Rows from block 5, named by matrix and row number. Rows with one number belong to one channel. Each number is 128 + 24 x the weight over its row's rms, rounded and kept within 0 to 255. All counts start at 0. Numbers have three digits each. After the name is the row's rms in percent of the matrix's.
# convs1: first pointwise conv (model.blocks.5.convs.1.weight, 432x432x1), inputs 288-359
# convs3: second pointwise conv (model.blocks.5.convs.3.weight, 432x432x1, transposed), outputs 288-359
convs1.112 102:111132106084123117132180152132180129127134123134154129142088087118139082125071136156136108167154109138115153134157151123128112135124112161132075095160101119168161141129076147095179039140119137142134068094139128138123
convs3.112 109:151154147120144116116151161139136135118170092104136121106154143150123122141111123132114142118145152121173096138139152113117110139101096099121123157185139122129125138120111141190153146115093117082113138114137154126130
convs1.113 105:109156147132089115117092156138140151139157137176159095115119142115135161115108130126128109140131144140147111121119102136184144109114101114154143122104143106112158122135095129155126124136073131113119118112153131152132
convs3.113 097:153136160130117094110113157149176146117106123140098098121151116136120120091113149159186160162156119107177114144064140091108166142133131130156151080111141158135134132184147132128129121117098110098107115108106120112134
convs1.114 096:142101134145117102152129111111130122117129099146125146126123169138150142082155081139184129170160087134124123167170128201103094102139130137111118097124119107130122121128154137131100158102131120094119149115147114121110
convs3.114 086:106132142112140125156102134094136157164129142140146140105131133127118108142108209110158135088121145158146132090136157179130125152100099112103124147146135154161125147097168111169120121121111147119139130167148089099100
convs1.115 100:159117095152143143117131168143128140094143152167132114159144100086124092078136122151136126116157130143113147084129139154097092151126154131120105094105133139120129147158132111138140091179150153155103110106114103137098
convs3.115 111:141162100136135118085153087122070138145100155137102118189136163111150106148108122109143097096119095066092104126128144139179146119152132134147170158146135124127098140131094085121104122133141141065144087117079119152158
convs1.116 096:122123154124160172115113156108113059133105127110162116138108127118136125111119137139118141145116100111132108139133122134123139113134101131126128119171125112130151121139119124135175107101080110145155131109109099138139
convs3.116 098:084096078135113113112172126156138108119137125135132143126066137113134141097135127119132162151127108135128066113076108102163143131119135085113117161154117125144132120103093104122140122074129134130126073088098125106090
convs1.117 099:138133148152114139162142118112144182111084108131117110127132154105087099099140119122119126155071134132128146154151121119159121110080116090125120166100125151127139105097106125111092141082093134148117127093146121098131
convs3.117 101:082108153094118193126135124124102073092114108146138075148117141123114105129096116156169112119118091115103109124136168094126126137118118146127126112130187123113155082160148134096165153079078149130133113115107127176113
convs1.118 097:148131123136119127132144144136139084102092157064155099141153114140104110132125140154143136157136119101138170141143113156138113136125145145147128152132100186097160123127162096104118129108133122145126110139153135137088
convs3.118 108:130129126173143102132115145132093136123132131118127129116132128145111107116103122142132117055133109096091163107118102140112133091138128125136125082116148142141064130145132161129106125144136176117138137150077116095115
convs1.119 100:117159139140118135086110141142129097124092120174136136141079117127177124142125113078179135141142058120122148121149159125146112120110140106109127133133158152165109112146096101127125102132094139133157130119132143108079
convs3.119 097:134159098144111189120159131154185120143182148106192113160121131104104121162105136151108095100117132114122104142094102130113120109146130136102116110123065147087117128151125137109119119133129113147103136128103147184087
convs1.120 103:066103178142134137142157125136131139140120134137069150125116153124102142126133135094138096157096129136096163139156109130133142116122093145128108127149144134112129070138146104069120160122129151174079121146155137107116
convs3.120 107:146120190095124119130111152116149108104103094113113134084105155130139109119123109237118140138169144098139115134113105137158211123130129079138167104128147157124133109106118141109104135115130111092108119138105094115117
convs1.121 104:111156121119121138121100174148152132148127151178138128140117155164116173121132103139118175165168141124132104137125119139147116146139115162112141082121148194133135131133123139134155134114135142161159111152155106082111
convs3.121 110:152114154170110140099127178151081151097105122172112166143099146131178090169104126143119112131153134141118140137151120154149150150131092122127107140149130092123140140116130085116156144090179152100062167116147121122128
convs1.122 097:154138111095160131141146110147119133154101074136109136117091099156091165106133091115132126146114108129139149121120154098105127119154145168148158114153071168118166118104138135108173133177155135117118155098117116153160
convs3.122 100:134153146116153159200114126139050135118126129131135110102115084136124148094135171134094153150090131167098150159123171108138126160127145143105131093124127130108151124138097108128126130115142125140151111138138133126084
convs1.123 108:152120089121143131091138140123144176089116103140163121111168114132096142146124127152118139120107143127130132107120140147163152136113146137104126139123121094160101143111160154126137134143133124140141124152105112139152
convs3.123 095:117111087111133106128124148191141143149136132145140079138164119105169092153134094083090151152088144123118115153111112116142096149094137091134111125141103075115146101123106107131127123128131127126151113088168127117163
convs1.124 103:116110130122141125156138141154159112149131191136124073115134149055164141114131099160130129108132122102123098139134111147113083111118133100106128120159098159086109131146142138182111087148154128184157121118131116121115
convs3.124 094:171120158107073167162138136076132106189133144105168123108117154163121108156133138162143082127131106163116138134113173140138159135119154131140118133102150129117153109112127113143146133156102094119141129144104154118122
convs1.125 100:164171083134119118098133140138150146124114101127110101139137101112083112133137125124141111183107124163153131133112132093111101132130099109092097149152147165124126125093110175082141129122113165149131137125092099124177
convs3.125 098:130132140137127131136129180145132160108148134116111106107157160102114141161111160127149127149149179177111149112137089132157162115159126132128104115136104120059150147131152171104111134096105097112147128125147108162157
convs1.126 095:095133131099124143126107133129112091130089166134146154170103138092162094127145093118109142118123125116128155142149158156139167112122117060167124149098147151123145100124128110164136118129138128121162127136156118165118
convs3.126 080:094157098143147132069133167163127138089105093149159116201126183139093097151166104087112125158122144070114107128138128144159091145144177126165112180163108108159149132108113138151142056135135109156134143128134103156163
convs1.127 101:100139113122183174126106126116128130160108157121141097171137146164115124127126137121131118136121114105158092122116088115139183119115100120122113125099099146141126097137118127132105106145091149161125142141116140123124
convs3.127 099:115133152154100148117140122114148125126152100112098174112121118096101115152095133128133120128082107159148156095110107149169126131089102106139107156129082101127130162142099131142091145071103112168115112129125110087082
convs1.128 103:079090140093140095147101127126130118138191116114119103189114152146110088099071122137111156124153101151126187120137131118111121184152145094132144126147123143134135091145160114113090117123168138151160119142135110170144
convs3.128 112:145130144114142170121126099143120134127128136147103093150116102141140099103137133160114145145119183111171158136109154146117117122163158158092128144155142085135109124132097142154131108097130129120138157138115121174121
convs1.129 099:149119103114115134123114144116175149095116108125123135124114130111141105128124147093151147122117127124128146148099116131100138153157129105179137144119136136127131103124190139105126141117109127113139091136135130143106
convs3.129 102:139152145143135102147112113086181121105145092131119165105134131145127161122108114108130173152091105100186122141114174129134115090161165126124153166126130147132145124104086107130155098141092114137166084140116142094159
convs1.130 099:119113127162094105122102114131139122097125146088117154092081155122172099144125150117111153118126103107168148118161164145159150124056169146113126100105091073184127092102073142131153096147084135117143119127135104113131
convs3.130 106:162145128105122139106112125126199120119151137078140153118088156121168166143152148127129141178112090106165104163138129129155162134173126126098107137103124130148113170142121114103154153172077131119113092117126137146121
convs1.131 097:139138067143156116129111143126151174109115116122179120144130127098145135136130128163120153156120100124116135120141147119119166142112181147146123136150121113116142126118125147119138131110108110114141134103088117143109
convs3.131 099:131141171147096122164079107089160107150133130101137151091112124135041099137136133113162103115160124115160158125134127123125140116126127126152090152108128165140137168151133111106132120109123109103173116160131144138074
convs1.132 104:117122122114126144105071131109140091123169144151095083145149112103135141163083156137136118094125079124143141135152138131122091138132155122123122079155102149144137127108148120135139085097123125105128102118140118202116
convs3.132 112:117139159149120139125134119138111096167166113114141134083117127130127129130122105094176174133129120133153160170147116106116116086167148138115139120123087132142131116135127174122122128132085156115149109122099128137147
convs1.133 098:141126149088122172152140155127083155114100160104101115127114122094130135155110104164147131077150130104149142165085162116144127123123144156151085164121134096063080140130163178117128183113142142128143111126163155114125
convs3.133 106:119103128108132135099114090094117110164112146150127151114148159153076103087101166147119134175101121144101123100130136124112135104118106161072139120098135136162112114132083138157160109123113127128157105181112129102158
convs1.134 101:091080111125158088135160124125115121118122152080168116159103153136149143141147083135154117106187137122134137118112172120121134136110163099072130093130110116141148131162175114109146133106097128099130105139156116139146
convs3.134 100:159109152098149132148119171137095106133145173088126102071108159096140099118124172150137115114158110161153132109135098145130117156158134124128111134133144151114145136129159096158077134089135105142158107162146116141148
convs1.135 099:131131124137138117125070125116141204124165129160132088145115133168096158160131125152132113100131128131137137118174126152131146130113125169166128109140145087124129136099147098146090112148138122125147131107138082117108
convs3.135 093:151154094121143107104114135168151173112127121136142129088102121130148100121096108138114153110163119127125167128176130112111148109123129111154153129131129137128133133126098093135122097144104126155117116120131138136155
convs1.136 104:107118166164126117115158126117138081145108134123132127173124113108164058118133077102110122198136107143126140144108086130126092118107148110120130131113146074173133106177081127111158126113155146091126143111126156114096
convs3.136 099:166145096146123128094115129135173169122126136111138178131163117116136126135140119118094142134124110114158143131158156119122094135135107137170108085141148130083131129094110132121154131144137110154132150088157132136151
convs1.137 097:109133094076141113161146131131117127132150093115109112125117134138114162128098082136139153146117100102166128138131099115174101163142134107093152108117151151141130141140124116137133087135100114069156116132134153092158
convs3.137 104:106164099083133136103115134142121120158138122078108131076129178106141142144135140120102128112158114163104123129107116105132147147121168130126134116149091127132099130148120124103145123070149136109108082119111123135154
convs1.138 102:106120161099188105102172154110148099116144152152158111122129117113154061101127116165127102155180120145121127145114133135148135163121131146126120086107107124127133123149121136115142124103123128157109154109140137158151
convs3.138 100:128097138157117123120074108106155096152166149116182163112121123102149130135122136124110117149164128145111189118175167184099134133104120124117100132168104146125131134125122123157149111132125135114144135151109128079164
convs1.139 099:125108159124128160134148168118113141111116142135142130116081098163143113126133120134127152162146147120131136117165108127161129148107113094145124123137117194136130120178146124093104122139106141102131121117168104134132
convs3.139 107:106142139113115139115145127123138116138124142158114107110174112112105148118127119169122160173134109140146163112173136130157137108135167172100093128102142147104145139143113142146162130131097134118133132123157094130113
convs1.140 100:137081100136122145140120129155164132132164098163143142110137087157130097166108123118122156152109131130126104149141106099082096145163108119117125082129130145134160090144149139103133082114137138086098126157111107165154
convs3.140 119:130100117130126130151103104145091145123109142161119118150136125149120156142147116124140158099121165138136167084141146147148124124145090129105126137121160129133136139086096160138124108137152130139145126146171095125125
convs1.141 102:091098117139119132183097176143111123110121109160179153129145149156152135114125154116148138133157141083119109118130165115089132150120131137118133098139151152103180121141093119113124086116145131148125087124163160125150
convs3.141 110:193111180106133067104132142158127095097104112138151158145126114121128143122131082107080179148117136155102117160131126107134146114176133127108145108144139116127145117145103169135188107130125099150154105147144136095136
convs1.142 103:084100147109108103119119135148133092174145135076134163125121102110117168113138125078138139115104127129125138167147102122117196152109110160093125117132126146126142115117126143091182145141121094131108142120109142146138
convs3.142 092:139132102122140173129130139139117190162128136121111135168149115125157101186158103047123147077127140174140096169145112099130099156119130088151126102093112150040146157131123127148129090158146131141137144138136125169130
convs1.143 096:111138128129105125114121139161112162102162131163137118117154140173143132127142119170098117116121126119138088122182083136158109105095158132088120103097121105119135108134127106144092154089102126134138145126171097111069
convs3.143 094:119057121098131101104113168106121151132106186127102122153136150142142123132161147150148134129142166142153096125098116147134100140109143141129105143134140117137116151187133129100104099144145114146126142131114130158143
convs1.144 102:113122167157127107137089120120126109124137151090123158135147129115140121145131159109123118146136113161096122146133104161116123108134102099120126121136100124176168098131105113076118140110128128113072089102206135130063
convs3.144 090:136175176089136106142156107110139107148128139116160142097124112145094107129119128185140160152177144121132130106135084140119166154088155118134115118109146126135125102105144157081136115122164131081127098101068164124071
convs1.145 099:134141113109100165133139119117124108138119128172154150142167117130128054151112134128123141094117134103133087161120172102113126137122094097174126120127117146151116138127149086110137103124171137085135100122125137135176
convs3.145 093:115151150140071124144101152100116087111114133134147097086120201118104164132139096126127117118124107124120136142146112115086154131111159068153146093115108104094118157142129110104150175079126161158091111111108151123108
convs1.146 099:110123141178145142136151155127101125095124130175104086145099138118098134111097093129107116147131101146119089124152147145042147128147136181234130138098128125154132115081098113120158129128138090122107129136107107086088
convs3.146 096:099106138141136116118143113135137124095146061126145121111117139132117131093179130132144061133087127134160125122084149129121126175139145142159139102143163145088139134167145125108123098142110079101125153153136059162108
convs1.147 099:134102107125173143108160131112122126149123121099109132081181115113093119129121106152122110113157098109143122135159140191170162106079134107143101112123097092127106124131131145118107114149111130108129140163105132128123
convs3.147 092:141181094143120107126158103121125166105087151152105086131123115088143124146134102082116142110126138152116098163094074163163078113102120131118164110123121099173129131104132132119110125134114116126157180162148144107102
convs1.148 098:140167128112115126133151133144136127119055149129090109136116095139135148146099164125157162138082118124129114127135058146156125169132190152108124128145087134132164118136136132141137097163099094115148086138121163110121
convs3.148 092:104129128157134140164162108106109163136146115096162119122102117133139097082139169170088132127163120098126129114139106166125141103141147153162122136142157191148130111108123135114117161138130162126114128179159114139131
convs1.150 103:131119138146112126115123144119131101204133124076132114145130141153101065123131105142147127129172139149137101119142139135153096120116124138121103146129136080119097125131149117089122130142073166128091101133102129145137
convs3.150 101:069165131104130100120115158114126150098103111151136090108098147088142116127104101113139171167153139122153123156115142153174174098108131168173155101129102136121118108077131122116130088104088181117128129103155132139112
convs1.151 097:134111128165149115121122095142140150110112102118121120115129110108113115113147111127150123147109137122161132138113123152137148145173109107118099108111147117119155106123168103131135137111119137172124138110142119128143
convs3.151 100:133114116124138135128136145101129162115111128134103127149112117081089139152145142120116151128118099149116110130113106110135114167117103145125123172163128110121124138122136135152173108121129119152141107167127073167157
convs1.152 100:146132149137134197126125090133066131121130154124152103145136166122129136095090116141098121075134081120100102063153158145147127096164091134101147147087105153126134136117142146136102171135119128131122125162122164110074
convs3.152 110:123172123147110146102149113156133141112144129140109120101119115125149108136119115160145125146157127151142119129140146148129154138113135090134127155175093127146166121155129129143113116128125148154150117095119124125097
convs1.154 099:119127144109133120134126114117131094110175111148160120129204133053149139131152118111108119137119125127146149124103115099164104151106115123069096149161113090141145127163146114175112079116160150107135132111116130114180
convs3.154 092:152132157122092162158135128170125108079135068135131101142122144130152150129133140137141117118079165154129168112166139114121183130148184117123163117152113158116137128105154128155137149116140116166124129106139108116078
convs1.155 102:129187086159134175142116134116158079135083187167143097131092115149122109144108130118164105100081092106154119114100117176096179130111142127117120122141126112111100135151143101113159131135140122097143136142136145125129
convs3.155 099:160091158106142108106155123091131140176099114123124158122169082101172132115111101152121154146136170115117143123126123125126184137130074129126120144131145127124153109142130133066172131151128112110131091185145094153149
convs1.157 093:132110103125142118115159138117128138141121146116140087140136145141104110113106107108100089102159130122136153107119098089085140152125132168155167105142140065111095138127132160160107119149173130139118135139091149112158
convs3.157 085:177146156125149128149128138097107106150157099116086152140131114126132066113154145121124110100119149102129115186147138091140133160097156130155127121178136142115085154145135102198103163105104148077173147139141135128151
convs1.158 099:092147122091160151119129140124144090146142126124155166136155125087152141145150110143134136126123132127146162132177096144112154138098137081075146101127119164149121144148127112147137140135100115124106118148129099163123
convs3.158 094:152106125131147113140125113132135108123125124124132123109136110164119074105118148157162119105155150119128131158172098159128141133133143149119119128145146118123137121128109162098123130121105116104120106170108094157154
convs1.159 100:135135100081119125107153167129083142151149131111128088128131142128159140143120125122091099154157138142089151090170126178095121104110179091198137164107118166143144147091111137135136155125096170117093111126132134132145
convs3.159 103:136121145093154154111116209154104152122134102124125140132125155130098185109133151168148103160156140157121148091127136098085137116107119127149125120160085142141135121150142115139131142173134120137140152157150130110133
convs1.160 100:116158118139134119143141118142098135135138117136105104150175129116144124119176101100100105101128130107113163177121100109151147123121105120145120090115145145136152105132169167137152079147109153129140134070130089155146
convs3.160 107:121114146143133146116138116159136168121178149131138125177113119124138101077184084142128133133123123092156147136125118111149148117110153135149139113156158138163113148143110172116135135115121154045126163133123066191139
convs1.161 103:134131112118140112180120096122078117113117136138149120182115143100121095139130104129099119085103143145126123139115171095119123122115140109132156108100134155152117093143192131122121148142123110155146145128137139170128
convs3.161 097:132123161119107088105123132162160118129124142109152116132112141117161151141151126129121148139121108167140132158119136094131116152133147162139072130135163103102094143139072129156150109154135066132110143098131092121134
convs1.162 103:116122133118125104144067094146131108128097130140112105113150121094090135114139165111131105155116106111120105100156139104128115154114136163146155127115141092161156124164101121129106125134146129171112099113124158126128
convs3.162 110:138051137062115134105143167144137108146117128133111118094181129120074138101147144170152155085082151148116144100139121116135118125116143146125123172164136106125080142116099089135138094105129095141152100113171133123109
convs1.163 100:120127115157101120147118088132144134111097103121124113142161143153079102134123133119156156110157132138120127111093166154117123116135086121111140097100148148133147105144130107123133134127172122092152141090125123161103
convs3.163 091:161122118122125185111128147176103138110104126147100160195125149187132145128112128064113136116178109103115139112106125168167132101145149116156128122162110107137151102092092132154102108123128159127137116145185128121081
convs1.164 101:142141119073141144132140106114147133145147144115129151128112113107113136161126126137146139110081130100091122124106135120137119139123115111143114114178103123096152117165155138119112119107117138100142105146146127150151
convs3.164 099:128100146089091131125118087088114119099116139132075113124115125108123100147121147122134143129101138113136117167097147136117145137111102122113165138138154110116132170182092113130132116150177085117121132114089111086075
convs1.165 095:130132124135115100141127126116155146135124129137149117107107102150120135127120109141129096129121122123132150132153186152116120138127113146115099094162126133148143130138151161129123080129154063095138141128166117094112
convs3.165 089:121062094142156157168136147142099121147125174142109121136101132125078101140147122100149101127113157103143126121122108109133106158131104113155063130132127167115105141124155169148084083163157102144128171121113107126162
convs1.167 103:090130128102113116155135123126179151117128143144107109116113112133142158101120107142123072130088102168100178103088143096111093124119075125104091106158119152102114106136155128115108124114190145167142104099139136090120
convs3.167 107:102098121137128143123122093137174167150146108106082117142153127142126118138139126117141162139139121104142173186145144122122118069175098160142081114130117152122179155167122134193128100135172121159146110141136069155124
convs1.168 102:150101099124130126121098125140119135177103065115115112105104121142092136125184098175141139116125128129151103086136094096150189137099130119121127145127121154143139128156157134157144137162125119120089115147107135138129
convs3.168 093:119123129117141154132144156140124122119115107125104162145161136152143120126099158121151125118133160116098148170115115122089147109132098108124155100153140096116150172131149079117115111130112159113132127128159097111118
convs1.169 097:119113096178107116127162126142150176134096143124087112110134129151124136166156140126157125100086128152148075140122082127125121150137154128128136149134072088123141143139122132130119087146140114085153114116122109118173
convs3.169 096:149114163099118131109126129093097133147106157129071106116136134101082162135135098124169132109132180144119074152112108111130126114120185132103112125108132092166120152163163130135136168123088122136150113143116159128101
convs1.170 094:132151114144114087152169141143104122120117122189176174108080084143131088128108115125133137133117144115135113135132120170228108131137158154092132133128100110121140093116146136128193142133116176182161085145116127123131
convs3.170 094:136165103135100090114142188110150127120128136094080118122112200132116110144116111138118110120162142147134148152153114127169179159093131125088169172132105101113153141118122135181134181164124087122098132131154184133134
convs1.171 104:142127136139138126138098133125102137195122146147161124102138100118112163115139112121125112117153104161136187119113082100153171172138082124098112133198112154123129217133151132102160109122100157134142151143156127116099
convs3.171 114:160156136158141142144121134138140141128148144139138172146135155115140094161125143097076063146120150139125132124160097182131108134124130135143106118139108154126133053123098109133120140142142140127143119110137133147142
convs1.172 103:108097123135124107109135118114120164115142130146167128145137127122149078079117147153124111124110119114113112145108139155154124142120131102124141119127132098109147107144115128148129137120122108132125122120142124120149
convs3.172 092:096133119119119121127119146162094172138121090140210160158103148108129149137065114127108097167124128131103196121117103145124127121100141114113134110112120174140121124140161129129128092085093145101161153141144148137144
convs1.173 103:122130088134139138086091158132137096143105142109145138134154170120156123148133112143101121141148113135130165122136140117141131116114091105150126121112132095121122133139142162121137134116106102121112133149131128131089
convs3.173 106:148152102103130150119233101123151127111087133159130071135130152108073151103142104101148130097153139124143138130119102114139128140152108202156155132134164120141111157110154114124112124131113104139112151114138101147118
convs1.174 100:131115077087155070155090123130144171099138165132097112170110125150116135135109116119113114140096117113124110167140082135125113161122132118132131098122127135115109124164171134114074127106116144166138113114138163070162
convs3.174 098:151137119086143144151148189120140139094140145123115112107124179138083160150134123116161116132175145170124104166160130127155100182102125111078130124171170090130166169136099120122135103131073122118132129162126149064109
convs1.175 101:123120163098111138109134113116152118176113152071158149141129125128132091097128150128110132161162150167174119119133146128122116150133108130115086143118118104110158239159126098119093107112146124134146119136159151119096
convs3.175 113:130139153151097094128085120108139099119136107143127143148152116151109117160150136125074126130056182170122161111140161128126088135098120106142123075172133086119072098111143138150146127164141159148107123132109109138140
convs1.176 102:113130101059146083128178155072126115143121130122164131162129085110117130113130099096149143149126137120114125109107109129127121181128143173100151114145149144151136120142160112138138134148116139137120132110116116143175
convs3.176 099:149131094146084102150108129131173126126130131112120129111124124157149122163105087100137168137156109134153104125114127105194120109112091157047098137103129126135134104102066116116143139134145128135122094129143145134151
convs1.177 100:129114141136093079156110116094109128176124103180113151112143128109128102087094130122136127111096138122147126146129165118101103103092156125108157135141110080140109153112136134110107178138094144099165155140131130128199
convs3.177 098:154164178100121118154161117174140091141071130149101128132161129174164124110163132147134103101108149136114098137102123112107124133145122135169158116129156126153158137143176130145137078182123115130142144118119139153145
convs1.178 099:133118123193080154108068119130124138141118118151123134126129108179113108101172139155125082133112127163122180119155157144136124114143132125153127131109119118144128130155048150132115109113120126176122113124128121141103
convs3.178 092:146171153098047123130113092151149102107099138133126137165145121120126163139153105124106119159137140155097204121104137123141110129126139132148096140107169142089158151173117111145150146161115159167113097092145125133122
convs1.179 099:131123124178193115104156148137123136115106149152158139115121107138139175164158089167151101109126193132132114146153131135082163114151149097152113134124166168131104104175166158120131129138160123137124106148150146150119
convs3.179 097:136130125163159139134123124132156123121141149105104149110153151113135111114124139139103109082124160132134107138140170141109139122111138115130125138145110111146143103117103131158119147123127125106142096134151142049144
convs1.180 100:120104139086177110134153119097135166185147132112127141137130112129160092105120124124137076108145120131096125145136143128093132137135141112135135093131156149154176104147133125134172109133179080101126136102121127132154
convs3.180 096:154141150138187135148116115133069092137107131119117108133133136124109123127128091121136112136117133091126093157140109135131105150126163126121150169151118129129111090117081140153124103103127155106135169129122144129140
convs1.181 103:135185135089160139117127117105154103126148093084152091174135139143116156125111083130187111122115106125146138166133120117101116169114133133132143087159086154133094145113154141105147132161135152178150104118131130138129
convs3.181 100:151116117155136104145170069100122093155089148144124145140140096113151128116137117153122162126143133148114139152121156125176159138123115113105134132134119114155135126159090162141156139134150108108141152138080104114130
convs1.182 104:117124146113133111106136132116133070167159132134107087115141112091154127146141108140076134129143137101130131136143113103139097132125157153137104109153176177099140147132158160102119124125109123105169123130124113121130
convs3.182 117:111112124134193126123148139136134128146123087135072130098178131087121094134099152137169147140132144098107166126161108109146138143133120117098157116131162126160124112107084145087146131109110132110122109159116094133161
convs1.183 100:124152136120177151132175130140098137123183153139099134153166094091159166087148086107154122106103161136138128122134127111110138130143123161127149100127123135117124127141112129146131120100122114155105104133117186174166
convs3.183 095:124129118159123123105112136122112130113144153153152145144090113127127108130091104125153135119144116113151150094096140158094098117120184116147161145083103093120149150109129191145177136174092126114138095139113132110146
convs1.184 099:118110129158112112133124136079119183129140156074151175146129125153118060147131170133129122085110110106107147124138136112105135114148132143136120139131101084164121123097109095123108104121158102119158120140127139164137
convs3.184 097:082114111162112146157163110160153123158137115148111133161129129089131147135131099122107134156125154109132145143154151107106081142086160158106143114146153120130163115144123108129159108122124163103146138102132116097116
convs1.185 102:130148139117137146075112119102154109106136135130128082157122147168145129115178112081167129155126172167132129092131159131155123173153133134144139079137152182145092133104167072094084096184143127159147173111131158134154
convs3.185 097:087160096111162115147135130128120118105138158141136136177166134175150094153131171108136111114154151157128151120107096168092105097131114083116111113115151137133145121124175162155107129108117156136153127130096167110087
convs1.186 096:140127098124143128148180135123136148118088141092170121144083118164097145125100080142146129124136137113127116084105112151117106123128157187089156168119156131120132116122128136117116138193114140099116129107088109115122
convs3.186 076:153130129165135103142105118071150114100130166139130155133161116099122155145160188154162145146139145124147057150130101120128149159143143122110149134110144077141073113169157115123152153113137130120165122167102166137091
convs1.187 100:140091158176156086135172146098130105098109172071122146089133100117143158154140139105084085071105141113131068155144150142147170094133150116116110093147095122084118091141141093129151092132133141141115137117169124140122
convs3.187 100:094156066129139132143130106135122171136151172126128089167168168107152161136084086100176160146178140119107128130152134121108155136131158108156141110138087138089177152113149107132126126127104136142138105122137150115116
convs1.188 100:190118107135157140114115116155120117106124083157126113133124119134109130101187103121142142139116111145159160082129151193143154119139122106090108152152114130125149158124127081140160078120073132133121126105104142178144
convs3.188 101:109132105117136098112097160108110171092107135098145092132158147105131149123118127127120122158126143154128111154131102139170115137155112184110141167108101129109126080122120122134151113157116111121123105116174104125146
convs1.189 102:126124111120129122144148145132129148086136141143118081162122145168155099155135082142168102130121107129119078128087120112135127139130136194144109135146153096124107117134110122109155114138119129137145156115142138131156
convs3.189 095:151112147104105116116141122147122088137157090120125124124134108075112090138081114122114114131098104128104142148101102123119115108103141145116096126141112170123127092125127158147105136141147086136119092076116116098158
convs1.190 100:131111115105127126123142151084164177108091211123108064110093148123127143147191148065113125142126120121143158147142115132112129127151131109125133118118124084152118109171117111105111085115105138122134127138120127146121
convs3.190 096:114127108142161111117137092118098139088139120134108144120138112124118128088135155055095136118105104129104153112112122106120123146140100148128157112142130157149154115125143187151123117144117105120123133108155121143123
convs1.191 096:104146113151129118132157136154108108133121142142164118101136119153106109116110164163130115179180143127101112144131110128130152111153149114183096096084130076114147122178121128115159120113112141120103138116113135149130
convs3.191 097:152125138159131110076144138108141132135093114159137130122149101114110137140133137112151158107121077128162126120135107147173118112136125139108129177153120120150128130117102134103117134135193139166127099123120120175102
convs1.192 100:147149124140135119120156115106114150109134123143097158093087131171086140167124106165134142108122103140149081110146101124124138171113140189182129130115111100147151139136121151092138131117149164113116121159123131111120
convs3.192 093:137114122099113115151130144094130157135129137103120110120124116125146125108144192156136129115118100154121176108149145171151146131116145128119149131113109093132076122130109130134105134152122135144124162106134134113105
convs1.193 100:125123127088139132165154165094097140103212081145094129148129130096113087134124152158128101118206137133138094141142088124094107146092121125131132136167150134109180121111086130120128102108143131128124118095130112137131
convs3.193 089:137090118116203118095094152145137115134158110135086118131151088141090104171117167156138087109140129171144110117153156103179172115114106137119098114109124111151118074112101083157129118111140156122097124153123124107126
convs1.194 099:139119159186130133129157106110149139108138095127134169129129132148131123105127086103121123129152138104121129135083124113082101142185114133092104155169125150133115128154153090121100120145133113116130152124140084107101
convs3.194 110:136117138139126164133124142134096084136126072130129116128117089130098140157139118138136109100124132112147152128076155144099110126109173134124128092114139135160099157128123126123149115099159132122096136107109105148093
convs1.195 103:103078143162132128123137159136075189180097125069123142118159087116130124117135134144093117120108130118147120142157144151127059141123152104147136151127132125147111103124141097134154112105136115179144117148129154123146
convs3.195 107:145165091191122140115137193130117143126126100126188137110120136156143123139136132124118115101152137162115136082189152113114138099108082110125184131085098119117126109088192111101180152167146116139136115124128161129122
convs1.196 102:138142110128098104137120106130133108153131088196115133158126157147147101112103106137103144127164125142142128108108148131154086134119067104132122103107127147155141125138077110101147119142135121101140108143109174193134
convs3.196 092:096159135138131133136143118096153125122132137116114119090132165182140152088118142118136107120134109099103132158146083099108120167110133131110142121119125152164146104136132104092162178126149166106096159157112149126134
convs1.197 099:182161179116165123167169149110133141070161150107118126101145114106137116144122163103158128109146123124126166115116114120082136147142112117194173131105095060118137092111115127103102107135149169154080166146136116108130
convs3.197 098:107136130149120111134143156115144130103093109113120101151085143162151139122133146164113121128094115107155110151101159112124131113098125101127091115157118115151107102120099141153111133099109132130110115138114112137136
convs1.198 101:131136100095167213057154112162116113158146133083127138134158099100137135119131093127129138120124130128111123129091199154105104126100129161149137143114113113086116137121105149160143096166075137132134128121118155117123
convs3.198 103:157134125130132161105117141137114107132090129137167149116148088158125169134148127113087152153118133130082131107138119095116129143105091118107143065149111140102127130137107137071136133176099092116149106138143166119114
convs1.199 103:138120076146139108115119116184133158133122126167117115164108141160134141135111127122117185103116136107128115135129177121135125114142122103132149114122146122153137164156088143134157133156088139147092104129103115147147
convs3.199 095:145158127114150114097122140138135116114118125172145098155127132166106179110141108139153116136132166117164102121186130126128105093105124147140139144152119171162149161123130116169146142128160148115143116124132120109144
convs1.200 099:162153123195085136131089117149141099110176135097131104150143153108135177110108114112136135101140103119124092108178131159082102103120147158158151088131131091154167113128169113126130122141114170149136116120149133129137
convs3.200 115:124147122124117157133114107120111144162117118132081142080118137125081115121148119125132162131105137094124137106101123130105105136134152149142139137120095156163050115156105102151087122129125158131138140122112102166100
convs1.201 096:140129146090125136134117157131144182122133107165145118144123106101178142124114123090132114122108107138179144123110136152134123124103134134138109104128139099134129168109100107124115094117128114104154152132147102130133
convs3.201 086:135165120101136182167124133154120125167075149163194092135166112109132107106117143077113109144143095114119156123112108105107095125144121104113118122167123136134105141123116109139112109098141136122110152167094091155120
convs1.202 102:137131140127101140093101139118138151133135134151132133109149138075133111129151096112104127135115107149129128143130114170137144128159133135149119129126111110151129127130171186106112128093105115140132126109161146125155
convs3.202 099:135139128132166104094122105115124182152147152144120160128165124129151120136103118133114127177136118115115142132116211178162142139103139147152128127135123137112105099111104097133164106140084126126127142107125123081102
convs1.204 099:109101132157142125146112117101125116111142104120163137122141145145138074131115147164159116151130116086128099163139150108147147089129095144123157123159148137144137119140073132149158167140137147102127056130143105108111
convs3.204 104:126127116128134112120166106135113165171156136131111127167116133124137097128130106146143131163133131145145122119143111140138128120140138167110139190136142146136136125099069107166123138093123132128133105072143131116137
convs1.205 101:140152110132119093154103119126125127119105151170119068117112130126063114116127151121113140097077094140134115139098141134134174106125144098099107092147124116167093117155140129117116155128106142100088135136145134120132
convs3.205 104:111114146134131091127123130125118118121116113164137117094138151087174132142146125113146130150155159133139131150128116105114111168137115136188104100154126118126130076119160089135140109094095134133105119115142092078152